Weights of a small spectrogram VAE.
Model: 1.11M parameters, log mel input, encoder arch mobilenet_v1, encoder norm batchnorm, encoder activation hardswish, encoder depths [3, 3, 3], encoder widths [48, 96, 192], decoder widths [32, 32, 64, 128].
Data: trained on babble in 24 made-up languages, each with its own sounds, syllables and stress or tones, from a formant synthesiser, 39062 training examples, 28.5 epochs.
Rows from block 5 of the encoder of a small spectrogram VAE, named by matrix and row number. Each number is 128 + 24 x the weight over its row's rms, rounded and kept within 0 to 255. All counts start at 0. After the name is the row's rms in percent of the matrix's.
After each channel's rows are labels from the 100 clips, of 14976, where the channel reaches its highest value: "top examples" is what is common among them; "band" is the frequency band that holds the peak. Only what is clearly more common there than usual is listed. The data: babble in 24 made-up languages, each with its own sounds, syllables and stress or tones, from a formant synthesiser.
# conv: pointwise conv (encoder.blocks.5.conv.weight, 96x96x1x1), inputs 0-95

conv.35 092 [157 131 109 115 136 177  95 119 143 100 163 128 180 111 115 198  87 105 129 142 122 131 111  92 135  95 163  99 151  82 106 139 137 111 147 134 175 147 109 116 159 171 129 121 135 124 122 127 127 114 133 119 141 145  94 124 146 144 156 128 153 133 116 134 142 147 122 138 137 141 132 117 131  90 150 143 123 134 153 176 205 113 122 131 157 157  96 116 132 138 114  92 136  93 126 145]
top examples: quiet level; thin (high-pass)
band: 0 to 250 Hz

conv.54 089 [120 128 146 103 146 161 140 125 151 133 110  94 102 112 129 132 137 125  78 127 119 133 119 101 135 133  94 128 104 141 123 131 106 145 126 190  96 125 155 105 118 148  97 152 131  99 143 163 127 155 144 132 101 132 131  63 128 140 131 138 124 122 130 132 132 145 113 126 104 125 205 129 121 116 111  85 118 124 132 161 150 109 155 126  72 114 117  69 102 148  87 119 109 152  67 136]
top examples: quiet level; thin (high-pass)
band: 4000 to 8000 Hz

conv.23 106 [139 160 120 159 107 127  96 134 134 120 107 107 142 137 127 186 102 112 137 119 113  81 130 144 156 126  90 117 130 145 122 142 130 163 111 128 138 108  48 110 140 118 121 123 165 124 122 118 159 134 145 125 171 125 113 100 127 139 121 109 113 164 190 132 125 159 156 128 153 159 156 171 114 164 109 194 124 120 104 146 161 174 135 137 121 124 108 150 127 119 160 103 122 125 124 145]
top examples: quiet level; thin (high-pass)
band: 0 to 250 Hz

conv.5 108 [138 100 201 115  90 115 165 100 116 115 168 137 124 157 137 106 118 141  94 162 150 132 130 124  95 153 168 147 138 104 147 112 101  90 141 127 112 135  82 178 131 137 131 115 122 116 155 148 149 160 110 148 155 132  86 111  77 150 124 111 100 143 139 131 118 107  75 152 101 161 150 116 146 147 121 141  75 117 114 132 152 156 121 135  98 128 150 123 126 149 102 105 137 118 128 146]
top examples: voice: deep voice; clipping
band: 0 to 250 Hz

conv.65 086 [135 161 130 115  95  98  90 134 123 143 125  95  91 118 129 112 134 125 185 120 124 137 160 139 136 138  97 141 133 100 147 116 150 154 150 141 103 100 143 111 161 132 139 101 120 138 113 142 162 149 147 116 170  99 117 111 158 131 116 139  93 119 145 107 147 155 170 117 133 124 159 154 159  83 170 158 132 118 114  92 194 161 141 120 138 147 158 116 184 111 129 158 106 164 137 112]
top examples: quiet level; thin (high-pass)
band: 4000 to 8000 Hz

conv.37 111 [151 139 193  71 137 125  96 160 147 134 146  90 126 175 113  95 140 144 129 115 129 177 169 142 139 111 203 115 133 136 110 156 162 138 108 116 110 139 118 131 130 144 131 125 157 140 129 119 129 134 129 128 115 108 106 127 100 140 122 123 128 112 123 124  96 149 104 134 140 180 134 127  81  97 144 117  97  62  98 131 148 119 140 177 118 113 121 167 149 122 138 133 125 104 140 136]
top examples: voice: deep voice; clipping
band: 0 to 250 Hz

conv.81 089 [143 146 191 144 131 140 134 148 131 120 138 140 149 114 140  71 134 117 108 165 124 157  86  92  77 161 132 137 169 119 117 124 144 121 145 101 124 114  94 135 109 101 164 134 177 105 135 117 100  89 113  90 122 140 136  78 129 157 118 146 121 116 148 142 123  85 112  82 122 137 100 111 168  95 150 122 136 137 121 147 114 131 114 136 107 115 127 178 116 139 113 163 151 127  92 105]
top examples: voice: deep voice; clipping
band: 0 to 250 Hz

conv.68 110 [140 168 119 153 126 130 124 124 102 120 149 155 143 149 149 159 121 122 142 121 142  85 112 107 195 126 137 136 140 129 129 127 143 108 101 105 136  89  89 121 133 123 174 169 128 144 134 114  98  61 137 131  91 132 129 143 151 105  65  99 124 145  98 113 121 133 129 113 118 134 103 116 109  88 125 161  75 160 135 126 159 177 136 145 120 134 127 179 130 123 118 149  86 110 129 127]
top examples: voice: deep voice; clipping
band: 0 to 250 Hz

conv.4 091 [119 131 109 125 109 134 190 142 158 124 166 134 134 121 155  89 128 159 155 115 131 136 131  81 108 139 137 126 117 146 175 143 133 131 144 120 131 142 112 163 156 130 124 122 106 129 142  93  98 155 151  74 118 120  92 118  88 155 139 124 136 122 118  97 100 173 114 144  69 156 146 174 124 125 121 136 109 137 158 117 158 141  63 131 126 121 132  60 134 108 104 118 140 129 118 135]
top examples: quiet level; thin (high-pass)
band: 4000 to 8000 Hz

conv.44 120 [108 106 171 128 133 139 102 168 137 124 113 142  97 101 113 122  93 138 119 111 144 141 162 114 105 110 133 127 144 122 116  98 182  87 175 150 135 118 162 112 131 119 153 101 129 176 177 100  97 144 132 117 163 166 175 136  87 118  99  94 101 101  86 145 113 147 150 147 138 149  93 115 127 118  93 114 132 142 120 134 121 120 121 105 151 140  94 169 163 110 155 108 123 129 134 153]
top examples: voice: deep voice; clipping
band: 0 to 250 Hz

conv.46 092 [132 161 124  82 162 134 126 127 144 123 105 111 138 149 122 146 143 158 119 126  97 125 148 138 119  99 113  97  88 152 106 130  94 109 109 120  82 105 137 112 116 156 143 153 132 138 105 150 131 146 139 100 135 116 110 129 126 114 146 160 131 132 161 155 117 166 135 153 130 156 156 152 131 104 161 156 143 127 137 106 215 130  34 136  79 121 111 134  99 125 115 134 149 127 121 126]
top examples: quiet level; thin (high-pass)
band: 4000 to 8000 Hz

conv.41 100 [105 178 148 147 139 137 104 153 146  98 156 138 129 144 130  94 143 111 135 137 126 147 127 124 104 132  91 107 118 135 124 125 117 100 116 124  67  83 110 102 145 137 163 133 170 118  71 156 113 142 115 112 131 116  50 133 139 147 155 139 133 145 113  81 129 119 131 106 135  90 108 170 182 156 153 142 157 118 113 143 155 137  78 140 105 114 129  98 151 125 127 126 144 129 137 114]
top examples: quiet level; thin (high-pass)
band: 0 to 250 Hz

conv.10 100 [137 127 153 129  91 119 149 113  87 119 134 149 130 131 147 158 140 132  87 126 155  86 125 135 171  96  95 137 151 117 138 114 102  64 100 164 137 141 129 184 148 141 134 121 148 128 165  94  91 185 123 130 146 137 137 131 171 110 131 113 114 137 141 100 174 118  78 138 131 116 132 118 145 184 131  80 119 143 123 141 155 125 144 122 102 130 140 104 145 119 106 131  82 105 135 132]
top examples: quiet level; thin (high-pass)
band: 4000 to 8000 Hz

conv.95 093 [123  98 255  90 130 165 142 146 136 125 115 125 135 115 134 103 122 118 118 139 139 142 112 127 128 146 124 129 116 158 101 129 127 132  98 108 143 136 142 144 132 121 141 126 126 113 124 145 140 134 180 133 135 147 107 109 140 169  92 137 111 136 136 135 106 119  69 140 146 138 109 133 131 136  99 119 126 145 118 147 149 119 120 129 104 155  76 151 132 140 128 174 150 131  61 124]
top examples: voice: deep voice; clipping
band: 0 to 250 Hz

conv.12 126 [109 136 125 168 129 128 129 137 120  99 161 138  85 157 162 109 129 117 112 147 148 103 118 116 111 118 114 131 135 168 125 136  94 145 118 116 126 139 134  90 103 115 133 132 116 139  97 107 166 205 105 171 134 132  94 170 136 130 100 118 129 131 143  84 107 123 113 107 126 150  96 142 147  96 126  94 117 114 146  95 191 116 114  94  95 148 109 118 144 112 142  76 125 124 185 125]
top examples: quiet level; thin (high-pass)
band: 4000 to 8000 Hz

conv.61 119 [134 157 110 105  85 134  64 138 110 128 101 122 132 165 175 140 155 148 129  91 136 109 115 127 102 128 138 121 133 120 122 129 112 118  88 129 101 155 103 118  93  99 153  91  91 106  66 135 165 130  93 108 168 165 112 141 125 157 152 124 108 139 123  92 150 143 148 145 109 134 122 144 105 122 110 158 122 143 117 127 156  65 123 126 108  80  87 122 157 133 150 133 142 134 119 125]
top examples: quiet level; thin (high-pass)
band: 0 to 250 Hz

conv.51 099 [110 133 141 191 115 114 147 111 123 144 144 160 136 138 144 145 107 148 194 127  87 102 103 125 151 132 112 140 158 119 158 128  96 133 120 151 134 112 149 114 116 135 148 131  90 132  91 101 163 179 117  86 102  97  56 121 127 109 114 140 117 150 137 121 115 157  99 138 117 112 133 117 133 163 123 155 124 154 112 106 158 153  89 113  94 152 144  98 149  96 137  96 128 149 128 152]
top examples: quiet level; thin (high-pass)
band: 4000 to 8000 Hz

conv.58 088 [129 108 100 125 148 108 144 114 144  98 133 147 139 113 103 142 122 167 110 113 118 130 123  95 114 147 105 130 131 171 140 139 147 143 112  66 162 150 118 126 140 125 129 114 158 132 143 138 124  52 131  96 143 106 139 117 142 136 108 160 133 111 118 147 152  88 159 142  90 115  88 128 125 130 141  98 117 156 146 155 101 136 101 134 148 121 139 235 143 137 129 159 129 119 102 132]
top examples: voice: deep voice; clipping
band: 0 to 250 Hz

conv.29 110 [108 107 164 145 118 154 170 158  95 126 132 138 131 135 134 105 125 137 150 111 114 109 101 107 139 150 124 109 172  91 152 128 108  84 158 141 132 154 164 106 140  97 110 153 131 132 168 115 120 130 130  98 168 135  87 141 126 104 125 124 133 148 175 149  92  91 125  94 123 121  62 143 154 123 144 105 129 155 145 101 161 125 121 100 171 141 125 185 135 114  99 107  99 119 152 146]
top examples: voice: deep voice; clipping
band: 0 to 250 Hz

conv.17 097 [129 127 146  82 130 153  82 105 146 133 135 165 156 142 169 126 147 143 146 167 117 134 125 131 147 118 132 115 137 125 135 143 117 143 116  96 151 139 137 131 126 143 166 105 109 158 117 192 134 143 126 129 106  91  95 114 158 110 128  77 107 152 113 114 155 143 155 106 142 136 114 148 140 162 146 130 146 115 134 130 183  99 146 132 108  99 165  56 118 109 138 138 127 109 193 105]
top examples: quiet level; thin (high-pass)
band: 0 to 250 Hz

conv.25 089 [107 136 124 150 120 101 124 141 140 101 142 143 141 152 156 153 134 163 112  99 123 129 116 131 109 148 137 135 113  86 152 123 137  63 114 125 106 132 116 136  98 137 144 141 100 147 150  95 146 162  98 149 116 127 137 181 115  72 135 130 123 124 116 126 126 104 152 159 124 122 158 117 144 201 157 150 132 142 109  53 185 143 153 143 132 118 158 126 100 123 164 106 126 115 154 139]
top examples: quiet level; thin (high-pass); clipping
band: 0 to 250 Hz

conv.66 108 [138 118 132 146 133 141 128 166 151 106 121 123 121 113 101 142 147 133 170 110  91 108 132 112  79 118 125  86 152  89 150 126 167  86 192 121 136 152 108 141 132 150 110  68 117 120 116 136 113 132 105 126 168 137 126 121 123 125 138 141 126 135  59 100 134 139 110  87 129 142  97 159 135 131 120 136 100 102 131 172 132 108 112 124 126 117 144 199 130  84 125 153 115 153 142 136]
top examples: voice: deep voice; clipping
band: 0 to 250 Hz

conv.94 094 [111 126 147 150 132 112  89 160 149 114 120 131 136 154  98 174 153 143 151 136 154  99 131 137 118 102 105 122 123 103 113 136 122 111  97 104 141  94 141 112 147 157 129 143 136 131 130 109 150 112 169 137 160 127 141 146 177 146 143 129 123 126 138 119  64 129 112 157 135  96 136 151  83 114 136 129 134  77 115  90 167 121 157 117 171 116  88 212 157 132 108 107 112 124 105 133]
top examples: voice: deep voice; clipping
band: 0 to 250 Hz

conv.13 081 [169 100 141 149 161 118 115 146 152 137 123 121 187 165  96 143 155 125 148 164  88 107 120 130 146 133 131 123 111  76  96 108 136  69 109  72 120  96  83 132 147 141 148 111 151 127 145 142 131 116  71 128 109 134 153 159 119 117 145 143 135 148 131 118 115 117 114 137 148 132 134 127 149 146 152 106 128  94  95  99 130 146 116 103  83 103 112 173 148  97 126  95 131 116 140 155]
top examples: voice: deep voice; clipping
band: 0 to 250 Hz

conv.7 094 [119 135  74 128 122 114 154 149 114  91 159 145 119 168 168 127 143 150 151 170 131 157 122  93  65 138 131 119 159 108 151 124  97 140 140 101 109 121 123 144 142 105 133 130 146 141 124 161 113 163  96 156 114 115 129 154 109 124 175 137 110  99 108 132 134  76  84  80 119 142 169 147 128  92 125 130 131 139 152 144 157 139  92 111 109 126 146 185 119 143 108 161 146 128 126 120]
top examples: voice: deep voice; clipping
band: 0 to 250 Hz

conv.73 098 [120 158 138 128  93 119  85 171 143 139 145 136 139 157 115 152 130 104 145 129 127 121 115 119 154 134 116 127 146 131 130  92 147 135 150 121 141 151  90 127 124 110 144 190  93 132 112 110 144  83 116 124 114 101 122 104 121  88 138  91 113 134 111 137  76  84 160 127 147 132 142 120 184 104 131 168 154 118 141 133 228 139 133 127 153 142 142 108 124 113 111 111 146 148 137 150]
top examples: quiet level; thin (high-pass)
band: 0 to 250 Hz

conv.92 094 [117 114 175 123 137 133 156 127 147 129 156 143 158 157 141 166 129 133 149 114  53 141 148 129 105 120 105 125 145 118 132 134 115  76 210 121  84 104 147 143 130 122 146 123 137 113 119 147 104  94 113 107 137 139 136  99 139  80 142 168 118 118 110 144 104 158 136 179 126 130 117 126 148 141 168 113 128  98 125 114 105 122 118 151 143 149 160 198 122 121 144 112 119 116 134 136]
top examples: voice: deep voice; clipping
band: 0 to 250 Hz

conv.84 114 [158 138 159 132 143 164 124 135 139 140 149 148 184 149 132 184 122 106 166 153  81 112 117 106 136 124 112 135 144  96 113 122 158 107 158  90 152 159 111 127 182 102 123 122 134 119 143 162 120  96 106  70 161 122 113 140 166 116 156 121 107 130  86 116 138 140 116 123 128 101 106 114 132 137 171  89 108 138 135 153 153 111 150 124 160 138 155 158 149 152 130  95 119 132 106 161]
top examples: voice: deep voice; clipping
band: 0 to 250 Hz

conv.8 103 [117 145 177 145 155 151 112 160 119 139 129  94 120 128 144 125 149 115 156 160 133  85  95 125 114 118 176 140 137 161 161 118 120 171 158 110 136 105 115  88 142 130 128 111 102 116 140 127 159  97 131 115  94 125 126 126 143 147 111  86 118  88 139 108 130 129 143  73 128 124 167 113 114 126 139 188 133 119 131 169 178 100 162 144 163 114 139 111 134 151 185 145 102 125 138 133]
top examples: quiet level; thin (high-pass)
band: 0 to 250 Hz

conv.70 111 [117 123 124 122 145 145 159  67  85 138 167  99 156 138 139 130 104 139 142 114 120 151 116 133  75 131 135 159 150 179 113 125 130 117 119 155 110 162 133 156 110 127 113 102 144 136 152 130 136 174  93 124 142 143  56 130 122 142 160 111 117 122  94 117 175  99 103 146 122 110 109 144 149 138 140 102  85 132 153 115 145 146 140 152 120 109 168  57 117 139 114 127 118 139 137 118]
top examples: quiet level; thin (high-pass)
band: 4000 to 8000 Hz

conv.14 117 [107 160 135 138 150 147 146 144 109  86 156  99 103 160 146 124 136 140 170 123 141 101 123 125 123 128  88 122  91 149 143 123 146 119 142  96 125 100 139  90 123 107 105 126  72 165 118 122 178  81 128 136 123 143 133 108 148 116 128 119 117 115 124 161 103  97 124 100 122 121 167 127 102 142 129 166 102 113 149 137 224 147 124 113  90 114  96 102 152 129 129 144  99 124 114 120]
top examples: quiet level; thin (high-pass)
band: 0 to 250 Hz

conv.33 094 [141 152  97 179 125 142  99 168 101 117 164 150 202 143 110  69 118 140 129 132 110 126 132 125 100 146 142 127 134 124 114 136 141  68 102 132 131 107 132 128 120 129 172 122 147 100 150 153 146 143 123 132 155 135 120 125  75 111 144  98 136  96 149 122 103 136 122  92 131 114  83 130 166 120 166 113  88 110 123 161 129 107 128 125 124 118 115 197 140 138 119 112 147 106 141 126]
top examples: voice: deep voice; clipping
band: 0 to 250 Hz

conv.9 075 [113 199 151 125 117 126  94 133 128 122 120 173 139 140 115 186 121 106 129 106 145 152 155 145 144  78 121 130  89 104 126 100 110 115 123 115 128 119 127 112 140 155 145 115 143 160  94 129 100 141 117 144 116 116 112 159 156 103 124 151 152 138 126 113 123 111 133 168 153 120  92 145 135 130 174 139 137  81 123 104 172 128 153 139 156 164 141  84 181 120 125  97 104  91 158 144]
top examples: quiet level; thin (high-pass)
band: 0 to 250 Hz

conv.63 090 [125 145 121 105 128 157 162 147 143 127 161 153 191 135 116 166 123 118 102 152 142 154 113  95 118 125 134 133 152 125 108 113 135  67 111 124 107 121  74 104 129 136 129 127 138 118 127 121  99 159 117 126  97 153 131 118 123 154 119 133 139 148 137 129 123 125  84 136 113 129 138 120 117 125 140 133 144 125 158 168 209 125 131 137  97 157  67  97 158 141 106 119 143  68  86 145]
top examples: quiet level; thin (high-pass)
band: 0 to 250 Hz

conv.86 098 [ 97 120 117 137 145 171 182 132 129 149 124 110 104 181 158  95 190 142 130 188 139 112 148 118  90 135 124 118 136 156 133 118 103 145 113  94 119 125 141 131 128 141 164 147 118 120 166  89 162 150 166 150  99  99 153 126 139 132 112 131 117  83 129 161 115 125  83 139 108 142 161 126 116 129 115 150 101 101 100 154 109 174 124 101  91 122 126 144 133 105 126 153 123 147 116 108]
top examples: voice: deep voice; clipping
band: 0 to 250 Hz

conv.90 101 [157 188 148 131 130 166 137 104  98 139 165 148 130 117 138 144 141  84 138 115 113  88  94 105 120 139 148 140 132 154 133 128 152 127 113 140 100 138 142 148 132 135 112 167 146 137 162 149 129 123 137 113 128 128  78 143 102 128 107  99 131 140 128 108 108 130 141 136 119 113 127  74 105 111 145  99  72 130 171 145 194 139 185 144 145 161 142  83 139 146 112 164 110 124 126 100]
top examples: quiet level; thin (high-pass)
band: 0 to 250 Hz

conv.71 088 [163 143 221 118 115 127 158 135 133 132 112 148 114 166 162 130 145 121 161 145  72 121 133 129 116 118 123 126 121 119 141 104 129 129 143 132 126 117 192 102 164 119 129 139 132 173 122 139 152 136 116 109 149 130  66 152 138  63 128 169 114 140 137 127 123  86 141 143 136  97 112 133 150 136 144 122 139 108 130  95 171 129 130 111 154 127 146 152 155 110 156 125 121 142 166 118]
top examples: voice: deep voice; clipping
band: 0 to 250 Hz

conv.83 090 [115 166 131 119 122 160 163 138 131 110  93 134 128 157 138 194 126 137 168 121 130 134 149 128 143 127 140 133  98 147 108 132 136 141  70 136 116 147 145  73 157 136 162 124 133 117 123 137 122 135 131 115 144 128 115 130 187 137 116 152 126 145 116  54 107 138 132 165 128 110  82 134 114 158  89 134 151 123 108 140 189 130 124 144 121 145  71 146 128 120 173 101 107 122 122 119]
top examples: quiet level; thin (high-pass)
band: 0 to 250 Hz

conv.78 090 [134 103 192 108 137 166 105 111 122 152 118 135 124 107 132 131  58 105 135 160 114 105 143  99 138 128 119 134 114 158 139 148 127 123 138 145 144 134 136 137 120 151 102 139 129 141 114 144 113 168 156 113 151  47  45 127 153 128 127 134 139 144 128 115 148 139 132 125  87 137 122 113 130 148 102 129 129 113 165 175 155 124 126 116  98 177 121  78 137 141 121 104 118 124 147 127]
top examples: quiet level; thin (high-pass)
band: 4000 to 8000 Hz

conv.20 086 [139 141 122 182 133 122 152 129 122 113 119  95 159 105 124 140 160 131 134 119 161 112 122 110 142 145 129 120 156 120 150 167 143 135 135 137 136 120 120 144 134 146 120 114 128 109 150 119  77 156 123  71 138 101 127 127 139 134 146 108 120  71 103  81 128 160 112 160  32  90 106 143 146 148 140 115 120 149 122 106 152 144 134 120 125  66 124  71 151 115 135 120 119 134 145 121]
top examples: quiet level; thin (high-pass)
band: 4000 to 8000 Hz

conv.62 109 [ 98 172 158 138 162 131  98 121 143 115 124  94 131 141 168 157 136 119  39 134 119 185  87 137 129 124 134 129 145 156 104 111 142 135 117 112 151 112 128 129 121  98 122 165 110 104 122 132 135 150 143 137  99 118  94 159 152 144 139 139 127 156 120 105 147 142 149 136 117 126 131 154 119 130 120 158 123 131 114  74 178 102 135 100  86 132 143 129 111 123 127 196 130 135  90 111]
top examples: voice: deep voice; clipping
band: 0 to 250 Hz

conv.24 088 [ 82 160 213 125 121 107 120 144 125  85 134 137 117 168 115 135 153 160 139 120 108 143 171 142 110 118 154 119  94  89 134 152 130  88 142 114 115  96 123 100 146 161 147  97 112 113 133 179 122 148 179 118 141 138  95 158 159 147 122 148 123 118 150 112 102 145  87 132 129 138 179 139 117 113 146 163 144  93  88 104 144 110 115 128 116 117 134 148 127 142 133 143 124 145 148 132]
top examples: voice: deep voice; clipping
band: 0 to 250 Hz

conv.77 078 [ 95 136 141  85 133 137 153 171 119 147  92 114 129 140 124 136 146  98 130  69 115 133 122 143 139  88 130 129 108  98 109  91 126 123 129 134 131 139 139 119 126 177 110 126 124 130 137 116 126 117 154 118 124 147  52 124 132 127 121 127 132 173 135 123  63 127 108 139 137 123 128 127 145 128 139 137 131  70  80 124 129 112 125 130 137 157 118  18 117 129 114 122 116 130 122 131]
top examples: voice: deep voice; clipping
band: 0 to 250 Hz

conv.42 096 [148 124 116 153 121 165 119 158  96 124 191 158 154 145 136 161 158 138 108 150 139 114 121  98 139 144 113 121 142 112 106 126 107  68 125 120 127 100  93 124 138 127 128 106 146 116 111 140  94 126 107 127 143 152 129 127 141 140  94 120 119 144 135 117 106  81 105 111 119 139  93 136 160  88 144 128 112 127 151 126 126 146 142 135 108 115 134 219 148 148  71 126 119  81  84 142]
top examples: voice: deep voice; clipping
band: 0 to 250 Hz